config.yaml
model: "image captioner"
dataset: "views of escape-time and Newton fractals"
train_examples: 145000
image_size: 64
crop_scale_min: 0.8
horizontal_flip: true
translate: 0.06
tokenizer: "char"
vocab_size: 31
encoder_arch: "pvt"
encoder_norm: "layernorm"
encoder_norm_position: "pre"
encoder_activation: "gelu"
encoder_mlp_ratio: 4
encoder_head_dim: 48
encoder_fused_qkv: false
encoder_qk_norm: false
encoder_parallel_block: false
encoder_inner_norm: false
encoder_drop_path: 0.1
encoder_patch_size: [4, 4]
encoder_conv_stem: false
encoder_depths: [3, 6, 6]
encoder_widths: [64, 128, 256]
fusion: "prefix"
label_smoothing: 0.05
decoder_width: 128
decoder_layers: 8
decoder_norm: "rmsnorm"
decoder_norm_position: "pre"
decoder_activation: "gelu_tanh"
decoder_mlp_ratio: 4
decoder_head_dim: 16
decoder_fused_qkv: false
decoder_bias: "all"
decoder_qk_norm: false
decoder_layer_scale_init: 1.0
decoder_parallel_block: false
decoder_inner_norm: false
decoder_positions: "learned"
decoder_prefix_bidirectional: true
decoder_connector: "mlp"
decoder_tie_embeddings: false
init: "trunc_normal_002"
residual_init: "scaled_by_depth"
optimizer: "adamw"
learning_rate: 0.001
beta1: 0.9
beta2: 0.999
eps: 1e-08
cautious_weight_decay: true
max_steps: 6200
batch_size: 128
epochs: 5.5
lr_schedule: "step"
warmup_steps: 620
weight_decay: 0.5
Rows from block 8 of the image encoder, named by matrix and row number. Rows with one number belong to one attention dimension. Each number is 128 + 24 x the weight over the matrix's rms, rounded and kept within 0 to 255. All counts start at 0.
# q: attention query (encoder.blocks.8.attn.q.weight, 96x128), inputs 0-127
# k: attention key (encoder.blocks.8.attn.k.weight, 96x128), inputs 0-127
q.1 [135  87 104 161 150 130 165 144 142 109 118 126  99 103 163 135  90 136 144 115 146 133 121 112 102 167 121 127 121 104 106 113 164 106 147 117 122 149 123 168 160 161 101 134 168 111 133 109 147 147 135 136 142  99 127 134 161 111 132 141 143 115 125 161 108 140 149 109 140 159 158  87 177 118 115 103 155  85 184 126 112 149  91 117 136 166 114 148 164 115 104 112 140 118 122  71 168 156 116  98 113 134 129 176 165 139 118 177 106  89 119 173 134 124 125 179  98 119  86 109 116 140 135 112 112 130 114 134]
k.1 [106  86  66 131 120 154 121 121 138 146 129 193 160 105 141 156 103  72 102 116 105 123 104  92 109 138 148 114 114 121 138 134 117 175 158  92 119 159 119 161 141 142 108 111  97 109 160 107 182 114 105 142 136 113 143 175 150 125 122 135 115 112 118 129 128  99 123 108 127 123 142 107 166 133 127  92 105 138 112 145 147 144 139 161 120 137  98 131 163 164  89  77 128 141 152 112 157 126 101 153 121 110 117 134  88 173 137 156 142 113 115  86 147 135 100 123 153 132 141 125 143 169 117 119 117 148 104 130]
q.2 [126  81  92 157 146 119 155 137 135 108 114 127 101 101 175 132  69 118 137 104 121 134 119 126  83 203 130 125 103 101  98 109 175 113 147 112 116 150 106 179 155 184 103 122 168 108 132 115 149 149 132 124 172  96 132 139 161 101 132 126 134 100 127 160 127 138 163 112 149 152 154  95 176 124 120 109 141  99 183 116 112 132  94 130 134 191 115 147 188 122  96  99 142 114 114  38 176 146 118 101 121 131 112 165 178 146 123 184  92  78 108 183 140 114 130 161  93 101  86 114 101 120 124 116 123 135 109 115]
k.2 [101  65  70 125 139 161 126 107 128 136 111 191 169 111 143 170  93  79 109 134 114 131  73 102 110 152 150 113 119 124 144 145 109 196 162  92 106 150 122 163 132 168 104  87  97 118 156 122 193 100  86 131 139 125 140 177 145 133 112 123 109 112 132 140 136  75 126 101 128 116 117 115 198 128 116 103  97 147 107 139 130 146 145 161 137 138  89 126 151 172  86  66 114 150 153 116 159 138 112 156 116 100 113 121  74 193 154 147 158 106 105  90 165 134  95 105 151 114 157 114 150 173 120 105 126 142 120 123]
q.3 [142 197 160 128 127 153 109 122 115 123 129 100 169 146  99 154 150 150 119 153 111 112 157 119 183   7 121  90 189 130 145 154  83 140  95 156 119 123 169 101  90  77 151 109 100 171 116 145 100  73 112 106  66 145 122 112 127 179 141 147 151 153 123 125 115 148  66 161  68  86 124 165  38 156 133 122 102 154  83 150 124 123 132 144 125  20 120 123  84 130 201 144 114 135 146 237 113 109 131 134 105 119  94  83 120  75 124  67 162 210 114  78 116 158 107  87 180 143 185 125 134 107 129 133 159 112 137 183]
k.3 [181 206 187 160 127 116 130 166 128  88 111  52 104 133 114  96 135 189 142 119 120 112 199 146 154  64 107 128 160 117 101 106 132  51 129 162 137 133 154 108 142 112 150 169 149 134 106 138  76 122 169  72  89 136 129  79 129 135 151 154 164 151 113 153 102 211 113 160 104 150 154 161  45 147 150 123 204  84 148  97 109 115  69 102 156  97 139 136 115  59 183 187 154 102 104 154 123 123 127  78 113 171 119 126 184  50  96 126 113 166 132 207  76 140 132 163 107 157 103 124  94  82 143 142 134  94 140 155]
q.4 [135 132 129 155 127 153 131 145 145 123 108 101 133 143 130 138 118 142 126 127 132 124 139 120 122 106 144 105 145 118 147 120 140 120 109 136 122 109 125 119 134 126 118 145 128 123 125 118 115 154 129 123 113 125 152 138 127 135 130 143 149 131 127 158 109 127 111 143 109 146 147 103 107 141 116 139 126 125 120 111 154 128 114 110 135 112 102 148 124 126 129 123 130 133 147 133 142 108 120 133 106 136 150 126 127 119 132 125 138 141 115 126 114 147 106 143  96 143 130 134 118 118 150 115 114 126 137 153]
k.4 [133 141 132 142  97 130 117 169 133 152 112 135 138 150 124 127 113 140 148 116 166 107 144 121  98 127 140 124 130 130 149 119 144 117 138 114 130 127 130 125 147 131 119 135 108 126 131 117 136 144 148 133 126 100 144 128 128 130 142 126 141 118 109 131 102 106 118 118 122 149 124 115 125 102 113 117 135 138 120 114 160 118 116 114 117 123 123 143 130 118 117 123 119 136 134 109 140 110 126 139 126 132 128 153 136 119 134 139 138 134 136 129 116 131 128 130 129 157 129 144 120 139 143 118 113 157 139 143]
q.5 [129 152 153  76 105 125  96 127 113 144 149 148 140 147  85 110 161 128 135 145 128 120 120 136 152 118 120 133 117 159 151 133  84 149 124 138 147 114 139  92 111  90 149 126 102 138 131 149 113 128 122 139 131 151 120 111  93 123 134 106 109 132 125  91 144 107 126 136 114  98  86 156  96 126 146 158 123 168  80 124 152 122 175 112 114 109 148 107 109 136 131 143 118 146 134 184  74 116 129 163 144 124 137 105  88 126 144 115 138 145 158  92 132 126 133  93 157 141 158 154 151 128 110 139 123 125 149 111]
k.5 [141 165 175 111 134  88 135 130 115 114 140  83  96 154 125  96 168 170 148 140 120 138 152 143 146 125 102 136 126 134 103 113 152  95  95 188 145  97 130  99 114  97 163 151 149 147  98 140  91 169 137 136 132 152 115 101 101 117 138 133 125 146 151 110 131 157 134 147 135 120 127 141  97 126 125 169 125 128 144 121 123 121 137  96 122 125 145 126  92 103 169 173 142 128 111 140  97 125 155 107 150 151 137 124 158 102 117  96 106 138 150 138 116 121 158 128 108 115 130 121 122  90 134 147 145 114 140 120]
q.6 [132 106 118 118 138  97 139 105 129 128 138 151 104  89 157 118 122 119 122 118 138 138 115 137 131 199 120 143  97 138  98 118 142 112 161 116 132 155 103 159 144 146 109 133 155 118 136 124 163 124 132 157 153 126 107 118 140  91 119 122 101 109 141 117 148 123 178 111 172 133 126 130 177 128 139 121 134 121 166 117  91 120 124 134 123 179 148 118 154 126 103 125 123 105 100  91 133 163 127 116 154 132 126 157 145 142 124 146  94  88 152 161 150  97 146 133 131 106 121 119 129 146 115 142 116 126 128  88]
k.6 [117  98  98 116 144 137 118  83 123 122 137 154 127 105 142 150 126  84 115 137  84 139  99 133 138 149 127 131 115 123 115 145 111 162 134 108 114 130 109 142 107 139 124 105 125 130 145 119 148 102 108 144 155 144 117 158 137 139 109 123  94 135 134 123 147 112 149 115 142  98 121 142 165 140 122 129  91 133 135 147 117 132 159 148 144 148 126 107 135 154 110 108 120 133 129 126 131 140 120 144 141 123 116 117 101 155 136 137 140 104 126  94 157 107 124 128 146  97 140 112 148 144 100 125 145 119 105 109]
q.7 [130 140 131 150 132 146 116 137 144 124 117 112 155 146 121 133 119 122 114 131 107 124 135 121 129 108 131 115 146 126 153 135 126 140 126 124 125 127 128 124 131 133 113 137 138 126 113 114 117 125 140 109 109 107 136 114 134 133 115 146 134 121 125 155 117 143 115 150 120 137 147 127 104 138 123 124 125 127 124 139 137 109 107 128 150 111 115 132 111 123 136 134 135 128 125 133 138 124 128 128 122 146 135 117 128 128 134 133 137 129 109 122 123 140 115 149 132 146 119 126 110 124 134 131 134 118 119 151]
k.7 [126 131 115 148 119 119 117 169 134 130 114 126 152 140 121 117 114 127 128 129 135 130 143 126 107 121 134 140 131 158 139 119 131 122 152 110 123 140 135 116 137 133 110 135 130 116 128 110 123 109 133  96 109 102 137 109 127 124 131 119 140 114 111 143 120 128 119 117 129 150 126 126 139 133 112 116 147 122 119 121 141 114  98 129 134 130 127 132 138 111 117 127 131 124 121 131 149 128 130 146 125 134 134 128 121 129 121 145 130 133 128 141 120 135 124 139 134 137 115 134 115 132 136 130 120 141 141 134]
q.8 [131  89 106 133 126 128 174 146 147 126 112 117  79 107 156 119 111 148 140 106 159 128 110 118  92 164 136 100 118  91 116 110 180 108 132 117 117 143 121 157 179 161 102 135 150  82 137 112 151 189 133 146 139 104 136 140 135 112 142 131 129 115 122 143 110 126 151 126 143 176 163  77 168 109  99 114 137  94 162 104 127 155 105  89 119 163 103 156 177 130  97 109 144 119 142  65 148 142 107 125 124 121 158 179 148 159 117 167 121 106 118 177 142 138 119 167  78 126  91 119 122 144 142 104  91 138 125 131]
k.8 [ 93  96  79 108  91 144 128 124 146 155 127 182 142 108 148 154 111  98 117 120 122 115  90 115  95 150 170 108 120 109 137 133 130 158 149  91 130 147 116 137 134 134 122 107  89 108 163 114 181 136 109 139 129 103 155 156 137 131 138 137 115 113 113 115 135  66 124  95 122 131 129 112 159 107 127 121  87 147  98 136 167 148 165 161 114 138 108 132 158 162  91  85 124 141 170 117 138 133  86 144 129 103 127 151  99 158 161 122 158 124 113  69 139 137 115 123 140 136 130 151 153 162 123 103 114 142 116 133]
q.9 [146 122  93 123  93 128 157 180 148 108 111 116 106  95 108 132 145 124  88 121 136 125 116 137 117 114 131  87 149 111 168 136 109 130 138 131 106 198 129 135 142 100 135 142 121  94 181 131 190  96 133 114 109 120 101 105 158 139 126 163 111 143  89 100 121 122 123 148 130 154 155 133 133 120 126  74 127  91 135 131 101 158 111 115 140 115  90 138 170 125 131 124 117  98 146 164 113 158  60 149 102 107 131 141 125  95 135 109 118 134 128 104 150 143 127 138 165 120 135 107 137 160 147 102 104 156  93 129]
k.9 [126 120 114 103 120 119 148 115 150  64 139 144  59  68 124 129 148 126  97 122  70 108 108 112 155 125 161 114 137 102 107 132 113 111 157 121 145 157 119 131 142  91 186 147 106  87 157 167 170 144 139 166 126 137 132 138 140 140 136 152 104 156 129  79 121 144 128 124 126 138 150 134 141 153 193 129 143 102 143 124 123 179 164 119 125 126 107 120 156 131 113 138 139 111 127 159 108 153  90 116 125 160 130 140 101 123 128 102 108 128 126 137 124 135 137 148 147 111  96 125 135 170 129  92 101  86 103 142]
q.10 [141 155 122 181 150 168 127 129 129 122  92  94 150 160 132 169 107 138 141 141 118 108 153 116 116  81 150 101 163 111 149 137 134 140  87 128 105 104 156 111 114 125 133 116 113 152 128 143 117 124 127 107 108 123 171 147 124 160 140 139 172 136 122 173  98 135  57 134  77 139 157 128  88 150 117 119  98 130 110 130 157 130 121 138 155  78 106 135 127 121 160 117 134 134 154 140 159  96 124 118  77 126 119  97 135 108 147 122 168 154  88 102 102 152 107 120 115 147 123 141  99 112 154 105 153 133 135 203]
k.10 [135 159 141 172 119 153 131 176 141 133  98 108 154 149 116 149  91 154 152 114 172 106 154 112 121  77 142 123 171 126 158 138 134 115 146 105 112 142 162 124 157 135 106 138 114 116 128 119 123 117 144 101  87 114 153 126 124 149 148 137 179 123  87 153  96 139  82 142  90 148 158 106 109 113 116  86 182 116  95 122 148 112  77 131 123  94  94 161 126 109 142 130 131 134 146 140 161  96 114 117  91 135 136 130 151 103 131 132 161 154 102 152 106 157 101 121 144 170 130 143  88 128 148 110 123 152 141 185]
q.11 [148 128  94 179 139 135 122 128 137 120 108 114 164 133 136 148  92 108 101 135  89 133 142 111 122 115 130 118 129 133 130 124 114 136 151 112 130 158 125 166 107 153 104 134 151 133 105 102 146  68 128 105 101 120 109 114 178 123 108 158 145 122 116 137 132 177 111 122 133 125 154 165 132 153 116  69 129 106 162 169  81  98  72 168 165 125 134 129 136 118 154 122 125  99 121 142 149 133 107 128 111 142  93 116 154 113 119 141 119 131 116 129 126 127 134 158 196 113 131  94  98 132 130 142 158 131  90 144]
k.11 [146 112  92 156 146 149 122 148 117  92 112 136 158 116 105 141 107  89  90 151  90 141 122 120 123 123 139 141 153 146 141 130  91 140 167  84 114 188 138 149 122 146 110 134 133  97 141 141 118  74 127 117 119 119 125 130 148 133 112 134 128 106 116 141 127 144 120 128 127 150 155 127 154 164 152  98 158  93 143 137  98 126  81 141 168 131 116 125 143 127 110 125 142 106 109 151 164 137 107 145 114 130 119  92  92 146 119 188 127 129 121 171 148 138  99 166 170 123 120  90 119 155 141 132 131 135  89 138]
q.12 [113 142 147  99 128 133 114 119 113 150 127 142 123 147 124 123 142 128 148 123 140 116 142 133 130 121 141 144 123 137 134 131 131 134 102 143 131  71 126 115 132 111 147  94  96 159 132 144  88 153 123 115 130 151 143 169  90 128 131  94 131 132 145 142 141  99 116 120 121 104  90 125 104 125 143 183 122 154  90 116 168 134 179 130 114 124 131 118 124 132 118 115 139 159 130 125 121 104 156 123 150 109 127 104  93 142 140 120 165 122 132 100 113 101 144  90  90 123 145 179 134 110 108 139 148 123 147 132]
k.12 [125 142 152 129 144 122 146 120 108 152 132  93 120 168 141 107 127 162 183 127 187 131 143 133 134 123 107 132 129 136 129 139 162 108  72 141 128  82 135 120 133 138 112 110 144 159 103 131 108 162 107 121 132 161 126 125 107 128 133 106 139 121 137 142 125 134 124 152 122 114 128 121 120  89  99 157 121 152 130 117 141 119 122 104 110 123 133 117 100 120 136 133 112 145 126 110 108 107 160 119 133 117 149 129 158 131 129 118 145 129 129 130 123 135 136  99  91 133 137 140 104  96 145 142 142 152 153 119]